A small sound classifier, trained from scratch.
Model: arch convnext, moe top_k, layers 14, width 384.
Training: nadamw at rate 0.0013, held-out accuracy 98%.
Data: trained on drum patterns on synthesised drum kits, 26041 training examples, 37.1 epochs.
Rows from block 9 of a small sound classifier, named by matrix and row number. Rows with one number within an expert belong to one neuron, the router's apart. Each number is 50 + 12 x the weight over its row's rms, rounded and kept within 0 to 99. All counts start at 0.
After each expert's rows are labels from the 100 clips, of 14976, where the router gives the expert most weight on average: "responds to" is what is common among them. Only what is clearly more common there than usual is listed. The data: drum patterns on synthesised drum kits.
# router: router (model.blocks.9.mlp.router.weight, 8x384), inputs 288-383
# up: expert up (model.blocks.9.mlp.up, 8x192x384), inputs 288-383
# down: expert down (model.blocks.9.mlp.down, 8x384x192, transposed), outputs 288-383

# expert 2
router.2:39 75 49 40 71 45 44 58 63 53 62 43 63 62 61 32 25 46 37 74 47 69 65 78 28 59 58 73 55 62 53 42 59 53 49 39 47 50 45 66 49 48 48 65 64 55 70 61 74 54 59 49 39 60 61 49 36 56 39 67 56 72 46 32 50 65 57 61 46 50 28 74 41 64 61 76 56 45 41 27 64 53 64 50 41 47 61 43 69 61 54 51 33 63 34 50
up.0:59 46 33 44 50 49 31 54 53 25 35 48 48 60 58 56 42 45 55 58 71 65 47 53 51 50 58 53 65 55 52 32 59 47 62 59 38 62 49 55 56 41 44 66 32 47 37 36 40 51 33 43 47 41 45 66 50 45 64 42 64 70 23 67 41 64 41 50 27 45 55 71 41 38 54 57 42 48 57 56 56 49 49 50 42 55 41 35 65 65 48 75 67 55 55 43
down.0:46 31 43 41 42 31 35 54 18 59 47 56 53 55 44 36 57 25 52 45 46 54 39 66 37 56 40 53 38 49 50 49 52 45 19 56 45 51 46 47 60 62 48 57 64 39 74 44 20 68 53 66 40 42 41 33 33 71 35 75 29 43 49 38 33 79 41 37 76 56 42 57 37 48 48 56 53 53 58 62 52 42 39 48 45 63 31 47 57 61 37 46 58 33 56 64
up.1:52 48 57 65 44 66 50 48 28 63 64 58 46 39 35 49 65 53 35 51 46 61 55 41 58 44 68 56 53 35 62 51 42 42 77 78 70 40 41 44 57 70 26 63 58 31 44 61 43 60 24 44 60 53 47 49 48 35 52 55 52 68 81 45 48 61 50 33 39 45 50 41 51 51 26 51 34 35 71 59 52 40 43 56 43 67 43 55 63 66 43 65 43 38 56 58
down.1:75 57 43 62 63 42 53 37 48 43 56 47 42 31 59 62 24 46 57 60 73 59 47 45 43 49 34 65 37 41 40 69 58 52 58 49 57 36 57 40 47 63 47 75 57 59 57 65 41 27 60 45 42 54 44 37 36 71 35 36 49 33 52 51 39 44 54 52 51 50 53 47 24 32 55 55 53 54 42 49 60 43 54 51 46 58 62 56 66 36 52 29 57 56 45 59
up.2:44 55 63 55 46 34 69 49 69 71 39 23 63 59 62 46 53 53 47 34 41 58 48 45 55 49 37 21 64 40 44 68 24 72 33 40 38 23 51 37 51 27 41 45 32 35 49 42 63 38 57 56 29 41 44 72 79 58 45 37 77 28 33 41 50 63 68 53 58 44 53 48 56 54 58 40 33 42 16 41 12 39 35 42 52 54 62 49 43 45 43 39 52 41 46 39
down.2:47 55 46 43 44 50 51 40 44 59 61 53 23 49 56 46 30 70 52 37 58 47 65 64 64 70 40 49 59 20 59 46 55 56 38 45 58 55 41 40 48 36 47 46 40 75 46 61 66 50 47 43 62 63 61 51 57 32 73 51 48 41 45 52 59 55 68 59 50 52 54 57 54 48 34 60 59 64 37 45 50 69 66 61 45 37 56 48 60 54 55 37 49 48 47 49
responds to: half-time; tempo: 100 to 110 bpm; tempo: 110 to 120 bpm

# expert 4
router.4:35 59 38 49 18 61 47 40 52 30 50 58 52 45 66 59 60 38 44 42 40 33 63 37 39 43 67 46 34 38 65 42 59 41 52 56 70 45 21 71 61 36 30 56 72 51 48 34 63 58 42 71 40 45 53 36 64 57 45 66 82 56 56 40 37 34 37 31 56 37 47 52 47 52 24 69 50 52 43 51 32 53 60 53 43 66 45 61 52 60 29 54 43 45 38 49
up.0:55 55 55 50 25 57 29 54 54 66 40 40 45 43 52 37 36 59 58 45 56 54 60 60 68 44 39 60 29 35 45 53 58 33 44 64 49 48 63 44 66 64 30 37 63 37 53 38 32 52 63 39 65 55 50 38 60 58 32 45 00 47 60 59 52 54 45 45 25 52 23 60 49 56 54 10 60 54 49 43 54 28 44 38 62 50 52 67 61 52 50 47 65 41 47 45
down.0:62 45 50 55 54 50 44 63 60 51 40 27 64 45 53 45 69 33 18 62 44 46 52 53 33 44 58 45 39 45 53 69 39 49 69 75 62 61 36 52 64 54 53 43 63 37 70 37 40 61 47 46 42 45 31 41 58 66 61 59 73 80 37 61 54 49 40 43 57 49 57 64 38 51 43 50 54 56 65 53 64 37 40 50 44 40 57 86 51 58 63 54 46 43 49 26
up.1:21 33 44 49 71 72 40 57 33 46 49 70 25 49 45 44 58 44 74 56 73 43 53 62 34 52 70 58 56 47 57 60 47 39 46 52 35 43 39 47 47 41 34 39 62 65 46 68 42 38 40 35 53 42 61 47 37 59 19 26 59 66 37 57 60 42 19 76 51 37 24 47 58 57 52 63 51 21 49 21 62 47 39 64 64 62 29 23 65 56 61 47 62 68 58 42
down.1:40 59 23 44 33 53 39 44 40 64 44 61 34 49 56 59 53 78 70 40 62 41 36 47 59 42 41 42 29 57 43 41 41 74 53 51 56 59 76 45 35 67 27 47 49 58 73 42 54 47 48 47 52 52 40 61 49 30 49 29 50 64 64 54 49 54 37 23 45 54 48 53 49 71 72 57 31 48 52 72 43 39 64 59 50 67 55 53 53 34 48 48 60 32 38 44
up.2:59 46 40 41 52 39 49 52 41 53 44 29 48 65 50 47 44 32 44 24 50 49 43 43 47 38 54 62 56 45 69 55 51 42 44 62 47 34 69 49 39 52 54 67 51 38 37 48 49 60 61 53 53 41 61 52 44 37 23 63 45 62 62 70 47 73 69 61 41 48 54 69 61 48 58 33 28 49 52 74 53 57 57 68 35 59 38 75 31 51 39 42 40 30 35 61
down.2:61 38 64 52 43 24 27 44 56 43 70 53 47 51 47 49 68 45 48 58 40 62 57 54 59 40 61 65 58 41 56 57 58 56 51 43 53 37 37 46 80 53 60 53 62 51 45 56 40 41 54 41 44 58 49 48 63 62 41 34 27 45 37 49 46 50 46 73 42 54 70 42 29 54 33 16 73 50 65 49 38 55 39 31 51 58 47 38 55 25 36 58 49 76 36 52
responds to: four on the floor; tempo: 140 to 150 bpm

# expert 0
router.0:48 43 71 38 51 55 57 46 41 56 45 50 67 51 41 50 72 31 45 30 54 50 31 51 53 49 44 46 63 13 27 49 59 48 34 47 46 40 50 41 45 70 65 54 40 42 36 49 56 55 21 50 61 29 43 72 58 44 75 35 53 43 48 62 64 63 42 47 60 27 66 39 49 26 70 31 20 47 52 67 48 52 48 27 52 67 48 79 43 25 54 56 45 50 51 56
up.0:63 56 27 46 28 43 62 51 61 41 49 33 44 30 47 44 39 34 60 58 52 37 52 40 55 34 27 51 53 37 58 52 54 65 37 36 30 37 58 70 29 39 45 46 42 34 49 64 49 50 39 40 58 50 50 42 62 55 58 44 67 33 44 62 42 59 33 48 56 57 53 60 51 51 34 43 52 54 38 32 38 53 48 58 67 34 51 57 39 47 23 70 27 47 63 41
down.0:42 46 23 53 52 53 56 48 45 49 52 41 81 65 54 51 52 60 53 47 42 36 42 61 45 36 54 28 41 78 59 22 43 54 29 52 49 45 38 58 50 40 49 23 55 39 71 71 30 62 31 49 56 44 40 35 29 49 38 71 57 58 49 50 41 48 57 46 55 47 44 57 58 42 65 40 34 47 46 40 50 54 47 51 55 36 90 60 22 55 33 72 48 44 54 71
up.1:39 48 57 64 44 66 36 55 23 50 70 54 63 65 50 46 62 52 32 56 59 24 47 61 51 45 48 41 45 80 37 38 60 47 48 68 64 57 55 67 86 36 47 75 51 54 42 82 61 61 56 63 61 45 64 40 48 48 46 56 65 64 53 61 60 51 37 61 49 46 47 48 51 51 55 48 57 39 57 62 49 52 43 64 56 54 53 59 53 50 67 64 68 52 55 18
down.1:39 56 34 49 40 57 75 61 83 36 48 42 64 40 41 71 40 41 20 48 53 53 47 54 55 57 61 48 22 80 36 54 43 43 56 43 53 43 41 39 41 56 72 43 47 37 37 42 54 43 33 06 53 48 66 51 57 64 52 66 67 55 56 60 59 53 27 43 43 56 59 60 74 39 54 64 45 57 40 78 57 48 66 47 58 58 69 71 77 65 47 33 62 48 60 52
up.2:64 47 58 62 26 42 54 38 55 48 36 56 68 38 41 43 67 61 37 51 63 57 64 46 73 54 73 47 58 73 50 45 57 65 53 58 54 48 79 32 52 38 68 45 41 62 50 38 58 48 46 51 30 50 69 41 52 67 66 45 56 46 65 56 64 28 42 49 77 41 46 63 32 41 43 52 69 62 67 26 26 55 58 50 55 28 57 52 45 52 76 56 59 56 70 63
down.2:24 51 45 62 47 44 48 57 40 54 37 61 54 42 50 46 51 52 55 54 63 52 52 38 36 43 46 55 59 61 47 35 41 51 46 56 45 58 59 36 42 65 56 32 61 29 61 41 58 69 50 46 63 49 39 39 49 60 28 53 55 63 59 60 49 41 44 44 51 45 74 70 47 50 74 55 31 39 40 71 60 41 62 58 58 30 39 58 63 75 51 67 65 50 54 47
responds to: dembow; tempo: 160 to 170 bpm; tempo: 140 to 150 bpm

# expert 6
router.6:47 56 55 54 60 45 39 55 57 56 52 50 30 52 45 48 44 83 51 60 61 48 50 53 57 29 26 31 69 36 48 30 36 64 71 39 51 49 80 45 58 44 59 44 44 47 62 41 54 28 38 51 58 59 36 60 47 70 44 54 47 17 50 64 65 43 38 42 47 76 47 51 53 60 55 36 42 47 54 52 48 50 62 30 46 66 51 49 45 56 40 48 66 64 49 83
up.0:26 36 53 39 51 68 61 42 74 81 41 52 52 36 72 72 43 54 51 57 68 65 71 61 45 34 52 50 50 41 66 57 48 53 52 53 63 40 54 51 33 55 45 36 45 61 62 31 46 47 55 50 48 39 41 30 40 69 27 49 68 50 56 37 41 28 39 56 67 31 33 47 72 66 56 62 38 35 61 29 56 65 56 58 63 50 45 33 60 61 53 53 57 67 67 51
down.0:45 48 46 57 50 52 56 57 36 59 53 41 54 50 56 53 86 61 53 39 44 70 56 33 42 48 55 59 53 55 45 34 51 47 54 49 57 51 33 66 60 55 24 38 66 59 52 48 48 76 62 53 49 42 69 47 41 52 44 43 41 59 69 57 56 50 49 41 51 47 36 66 38 22 46 53 41 51 77 57 39 36 54 40 30 58 20 58 61 57 53 65 62 65 52 45
up.1:66 54 42 65 46 58 33 60 47 46 46 52 47 54 52 58 71 47 46 48 57 53 45 60 78 58 54 51 39 72 49 44 52 46 47 43 45 55 63 48 44 47 51 62 53 56 57 40 51 37 84 66 42 50 47 58 56 56 81 28 47 34 46 37 48 42 56 65 46 49 38 53 65 76 25 44 56 63 58 39 37 46 47 84 32 33 33 74 41 36 39 32 43 18 42 56
down.1:41 51 41 46 71 78 60 52 77 53 53 47 75 33 51 40 41 56 23 60 22 37 54 54 26 45 74 42 53 60 69 31 39 52 47 60 40 54 70 33 63 50 35 48 49 47 53 32 51 46 49 35 55 61 65 33 46 48 49 49 56 67 56 45 47 56 46 44 38 53 49 38 42 51 56 48 48 42 45 56 66 61 75 54 80 55 36 40 76 53 37 45 44 31 44 64
up.2:38 40 36 24 62 51 37 54 35 30 51 42 45 62 40 52 47 41 40 46 54 41 32 45 20 37 62 67 65 57 32 37 58 56 50 43 35 73 56 57 58 54 72 54 66 46 48 60 39 44 21 56 49 51 31 53 37 56 53 84 43 51 52 69 73 32 49 69 51 49 55 42 51 43 71 40 38 34 37 72 57 52 40 53 47 61 50 68 46 36 50 71 66 44 48 54
down.2:52 65 44 57 62 64 53 49 55 63 36 79 54 58 49 55 49 51 51 55 49 46 67 56 69 51 32 25 43 37 72 67 38 59 50 49 49 35 57 78 51 46 75 63 63 61 65 58 35 34 54 50 55 46 61 54 42 55 64 38 64 38 51 55 47 49 47 49 53 46 42 39 42 67 63 53 48 64 38 46 40 45 55 52 39 63 53 44 43 32 69 48 36 36 36 48
responds to: tempo: 70 to 80 bpm; quiet level; random hits

# expert 5
router.5:75 48 41 56 43 42 70 54 58 44 50 31 49 35 48 51 47 43 50 56 34 52 57 56 68 49 56 53 67 62 45 53 54 58 66 59 57 73 58 26 45 44 66 62 55 40 51 46 43 48 47 30 51 46 48 35 60 45 63 25 46 58 52 43 38 44 50 73 48 55 29 40 35 58 43 60 67 85 57 32 31 62 40 64 65 31 68 60 48 63 59 53 56 37 70 58
up.0:62 28 37 66 40 56 35 49 68 62 50 51 64 61 28 61 72 70 52 36 58 42 38 65 61 62 48 40 39 54 47 49 41 51 58 51 57 39 61 51 51 53 51 71 42 66 40 46 51 35 78 61 74 43 32 53 43 54 51 43 36 41 48 61 57 64 55 67 43 49 33 32 61 65 28 42 46 65 75 70 40 53 40 80 56 37 37 69 59 43 50 29 38 42 52 50
down.0:39 64 40 50 37 76 31 63 57 42 45 50 37 58 66 59 42 51 57 42 35 53 50 38 29 69 72 27 86 54 51 37 66 60 51 37 54 20 53 55 50 48 75 46 60 51 52 63 40 49 42 62 70 44 53 59 55 44 46 56 20 43 48 53 48 32 42 60 46 44 49 37 69 64 68 60 52 48 67 42 49 72 51 45 50 64 58 65 34 33 33 51 32 19 56 62
up.1:49 65 49 49 50 46 26 52 56 55 65 54 51 63 30 55 67 59 61 48 58 46 27 68 43 49 42 49 73 46 34 52 41 56 62 45 37 42 44 62 46 54 45 49 66 55 37 52 50 37 58 60 79 41 48 50 31 51 38 54 58 55 44 64 65 72 71 44 55 50 43 28 56 55 67 64 54 44 50 61 42 49 47 49 45 62 33 59 36 52 45 61 46 45 56 50
down.1:54 41 28 50 42 64 47 49 49 44 53 67 44 45 52 39 64 55 48 55 23 46 52 49 44 73 55 31 77 56 64 55 65 51 48 31 46 48 35 58 61 54 44 56 44 34 45 68 42 51 53 34 48 55 69 57 43 53 54 55 34 54 57 50 30 34 60 66 30 60 55 60 45 45 68 47 68 47 58 65 41 70 50 45 46 73 42 32 42 41 45 34 42 42 50 62
up.2:55 47 17 43 31 56 40 55 71 52 41 44 71 50 34 49 54 50 57 39 58 55 52 37 50 43 55 48 44 62 47 48 52 49 41 44 60 41 48 41 39 68 34 50 45 64 59 40 89 48 65 44 47 32 42 47 41 58 45 49 31 53 39 55 59 50 29 35 58 49 35 42 57 47 34 57 56 58 42 62 43 40 61 81 50 45 34 57 52 54 46 31 31 29 48 44
down.2:40 54 52 49 46 69 38 55 46 50 63 55 21 47 47 55 54 56 46 35 43 43 58 66 53 59 60 56 68 54 43 55 77 47 65 60 47 43 65 55 35 33 68 68 48 65 59 47 34 31 57 62 48 44 55 74 51 53 32 61 30 52 47 40 55 36 50 62 42 46 54 29 33 61 45 71 48 43 39 37 29 73 61 31 49 69 39 71 37 59 16 31 53 58 45 61
responds to: four on the floor; tempo: 160 to 170 bpm; tempo: 150 to 160 bpm

# expert 3
router.3:60 32 46 69 82 46 43 52 39 48 48 58 39 67 37 43 65 37 57 54 48 46 35 47 55 62 36 27 53 72 47 64 44 46 33 45 35 41 66 41 52 44 45 50 40 64 61 45 49 45 65 49 50 69 56 42 35 79 56 61 50 66 38 34 63 47 76 72 40 73 28 56 62 71 57 61 63 61 58 63 66 48 53 67 39 43 39 48 49 53 88 41 66 37 77 36
up.0:37 51 59 71 42 58 52 54 61 21 58 48 63 47 40 49 64 44 51 46 62 52 50 50 39 52 57 56 57 41 40 67 61 73 28 51 48 44 53 49 48 59 78 51 39 50 49 47 62 33 31 64 38 29 49 54 63 49 48 30 62 39 49 57 63 56 17 50 60 41 55 61 56 38 57 39 30 60 56 43 38 55 47 51 31 52 56 57 48 32 54 52 44 58 41 19
down.0:53 43 70 57 64 62 56 52 64 22 35 61 33 33 47 75 38 49 47 42 55 46 58 57 43 66 41 75 45 47 52 50 44 47 48 33 59 43 33 60 43 46 60 39 27 51 40 39 64 55 45 62 32 30 76 33 68 47 56 47 70 30 43 61 69 68 67 63 53 50 30 67 47 31 23 49 63 34 57 26 32 53 70 59 55 45 32 41 37 42 59 56 38 54 53 28
up.1:46 59 61 51 50 62 61 53 53 47 54 59 59 51 40 47 53 45 48 42 52 57 36 43 34 34 48 40 51 38 50 60 54 48 48 59 35 31 40 64 62 35 58 58 24 54 71 76 30 56 40 64 59 68 23 66 34 56 57 36 51 48 35 54 60 52 47 46 51 66 71 65 47 47 58 49 55 56 60 31 36 42 44 37 52 33 50 81 60 35 46 71 63 38 71 57
down.1:45 31 55 45 70 57 50 45 63 43 61 43 43 49 50 56 41 57 51 65 46 55 45 42 56 61 57 43 50 28 41 26 24 46 52 40 63 76 21 56 51 34 47 56 25 67 43 57 49 39 42 46 62 25 48 30 53 78 66 39 46 36 42 56 75 68 29 70 45 44 34 59 50 50 48 27 36 44 47 48 60 31 42 69 45 71 51 51 30 69 43 67 29 43 45 42
up.2:46 68 30 46 28 38 32 42 63 74 42 19 39 55 56 65 40 49 51 31 75 37 50 45 65 22 34 68 47 41 52 61 50 73 55 46 54 38 64 37 33 74 38 45 56 24 64 64 45 50 40 53 64 59 58 50 44 33 28 43 53 43 65 58 56 33 59 39 54 63 39 31 51 48 67 48 48 31 37 54 36 34 63 41 38 89 71 36 42 45 48 52 56 41 46 48
down.2:59 47 51 49 43 38 43 39 50 45 56 40 62 63 41 41 40 39 22 37 38 63 47 48 07 55 89 50 55 40 42 42 60 45 40 65 47 42 47 32 49 46 45 32 56 40 54 42 46 71 54 45 61 44 47 42 41 49 44 60 56 60 39 48 46 55 40 19 75 47 56 54 46 52 41 38 30 55 45 45 73 42 38 43 45 60 66 39 62 41 44 60 62 46 54 66
responds to: one drop; tempo: 70 to 80 bpm; tempo: 80 to 90 bpm

# expert 7
router.7:32 75 44 48 60 55 46 52 59 40 44 50 47 60 37 46 31 60 54 50 67 52 39 53 52 73 42 59 26 69 56 66 65 52 57 43 45 51 58 69 33 48 24 35 50 57 62 44 44 70 78 44 49 45 59 52 54 50 29 50 45 38 56 54 56 31 73 64 44 70 27 52 47 61 57 29 51 49 56 64 52 25 42 64 51 40 28 34 57 59 52 55 56 44 62 59
up.0:35 54 52 62 58 66 57 48 35 59 47 46 63 52 61 51 58 69 35 41 55 65 43 57 64 37 30 38 49 47 44 56 41 60 51 45 41 54 42 20 50 35 53 52 53 43 41 56 51 46 51 46 75 37 66 74 56 45 53 63 46 41 35 48 38 52 50 67 24 54 40 11 67 50 46 28 43 62 70 41 54 52 50 68 56 63 42 38 61 44 44 43 75 54 57 47
down.0:55 86 72 49 43 61 58 40 59 64 67 60 63 52 61 71 62 27 57 58 28 30 45 50 32 54 56 68 48 42 46 41 62 37 54 57 55 43 48 51 62 59 42 29 66 46 40 51 68 70 33 27 47 52 46 46 47 27 54 47 46 49 72 50 35 52 58 53 47 55 35 36 40 49 58 68 40 53 47 68 57 38 51 51 73 41 27 49 38 59 66 70 63 46 46 51
up.1:37 66 20 49 52 45 53 41 95 47 52 57 61 43 49 58 53 41 56 32 57 44 44 49 36 39 58 53 45 56 45 47 47 59 63 46 50 32 53 40 42 59 48 56 47 49 67 43 34 24 52 58 44 33 37 44 62 35 52 16 39 47 64 48 55 51 50 55 47 54 51 85 71 50 52 36 36 32 57 56 55 28 37 49 49 49 46 55 49 40 41 43 69 45 40 48
down.1:56 45 43 36 46 67 50 45 13 68 52 43 29 50 71 62 64 41 53 49 58 55 51 52 70 56 23 36 35 45 61 71 63 49 52 48 47 62 68 61 55 52 44 45 50 55 75 62 29 32 78 63 49 52 70 41 50 26 82 76 39 30 52 54 36 43 52 42 49 55 52 82 30 60 33 63 42 43 37 53 42 48 59 37 38 40 28 40 37 62 68 28 51 61 49 55
up.2:43 38 56 63 42 48 43 58 31 24 36 34 36 36 48 45 48 36 61 64 42 51 42 42 64 64 55 51 71 52 52 59 47 31 50 38 31 63 64 44 43 27 45 52 51 55 48 29 86 52 67 46 36 60 38 40 59 46 62 66 72 54 52 32 51 57 50 46 27 63 46 32 61 43 59 61 68 71 53 26 54 58 63 52 47 51 49 50 36 52 46 58 17 28 74 55
down.2:49 57 57 57 54 59 43 42 41 46 75 66 54 49 47 38 52 56 47 38 56 28 39 50 38 47 62 52 53 29 60 56 65 55 36 39 47 59 42 34 60 69 53 50 69 39 45 36 59 42 24 61 71 51 32 59 44 57 64 54 53 92 40 67 67 60 23 57 44 52 46 19 44 71 47 51 43 33 60 63 57 75 47 50 58 55 58 39 46 54 35 48 57 49 53 36
responds to: dembow; tempo: 120 to 130 bpm

# expert 1
router.1:59 41 54 54 48 47 55 45 60 74 48 63 46 63 60 41 55 69 80 67 67 48 50 65 68 44 61 53 57 73 36 52 61 33 61 53 73 44 53 36 39 63 18 35 51 40 32 48 50 71 47 39 58 69 53 40 28 46 39 42 42 59 47 50 55 57 48 40 36 54 57 47 68 52 49 63 52 26 59 60 75 38 73 46 51 49 51 16 64 64 51 54 36 39 49 59
up.0:34 67 37 33 50 56 62 66 53 48 61 51 37 51 44 28 35 55 39 53 62 49 36 52 51 42 39 31 32 58 45 60 61 43 51 66 50 54 53 53 46 46 39 41 60 62 57 45 74 47 94 43 53 31 54 33 57 38 43 64 28 47 50 49 53 45 70 49 53 61 50 61 49 62 64 26 54 33 39 68 60 31 44 35 46 50 34 48 52 53 48 32 38 62 44 49
down.0:53 46 46 48 59 61 47 55 37 54 57 53 55 53 42 49 53 45 43 53 56 53 53 42 54 49 41 59 38 41 42 33 42 40 68 71 48 54 48 66 50 43 48 49 52 51 38 56 46 39 60 29 38 47 38 51 45 54 58 55 45 66 28 48 65 46 59 53 36 43 48 36 42 45 51 53 59 54 46 62 43 58 52 31 61 33 33 65 58 67 51 25 42 46 51 28
up.1:32 62 35 59 50 48 45 43 40 37 47 58 60 37 28 56 43 24 62 44 55 53 45 56 52 50 41 63 38 57 29 48 59 50 47 75 42 67 36 49 40 25 50 54 55 52 58 52 34 39 38 37 37 52 52 47 50 34 32 39 61 52 43 62 53 42 81 58 52 60 64 48 50 39 60 33 13 48 48 64 45 31 35 41 35 58 79 56 58 57 63 53 41 47 41 59
down.1:25 39 20 59 49 47 47 49 46 48 40 24 40 46 57 51 38 45 37 56 52 51 53 33 24 41 47 15 48 70 45 29 69 54 25 60 57 51 32 64 53 42 54 53 50 38 56 38 62 59 35 50 57 42 36 38 51 36 59 65 35 45 63 50 35 40 25 34 76 59 48 57 55 54 37 44 49 75 67 65 49 66 54 50 67 42 45 53 88 69 66 50 36 40 51 43
up.2:41 64 55 61 49 50 43 54 52 36 52 55 54 33 41 59 69 60 26 45 57 48 50 44 59 49 41 63 65 19 68 47 52 57 74 67 46 34 58 39 48 45 47 45 47 37 52 75 17 27 33 23 49 29 55 50 50 60 41 46 50 43 57 57 57 51 57 56 46 46 61 62 41 33 41 40 38 49 57 70 39 49 46 46 57 58 45 43 46 69 40 65 58 57 45 44
down.2:46 52 32 48 37 21 62 48 54 48 40 60 50 35 36 41 47 39 45 45 49 64 53 46 40 52 60 38 40 36 51 43 65 59 34 31 51 31 53 50 37 42 62 70 10 46 61 22 36 42 47 46 49 62 61 61 28 45 56 40 38 39 45 51 62 52 25 52 48 59 31 49 46 52 46 37 41 65 46 42 40 58 58 69 50 52 61 44 51 56 48 42 33 45 49 58
responds to: march; tempo: 160 to 170 bpm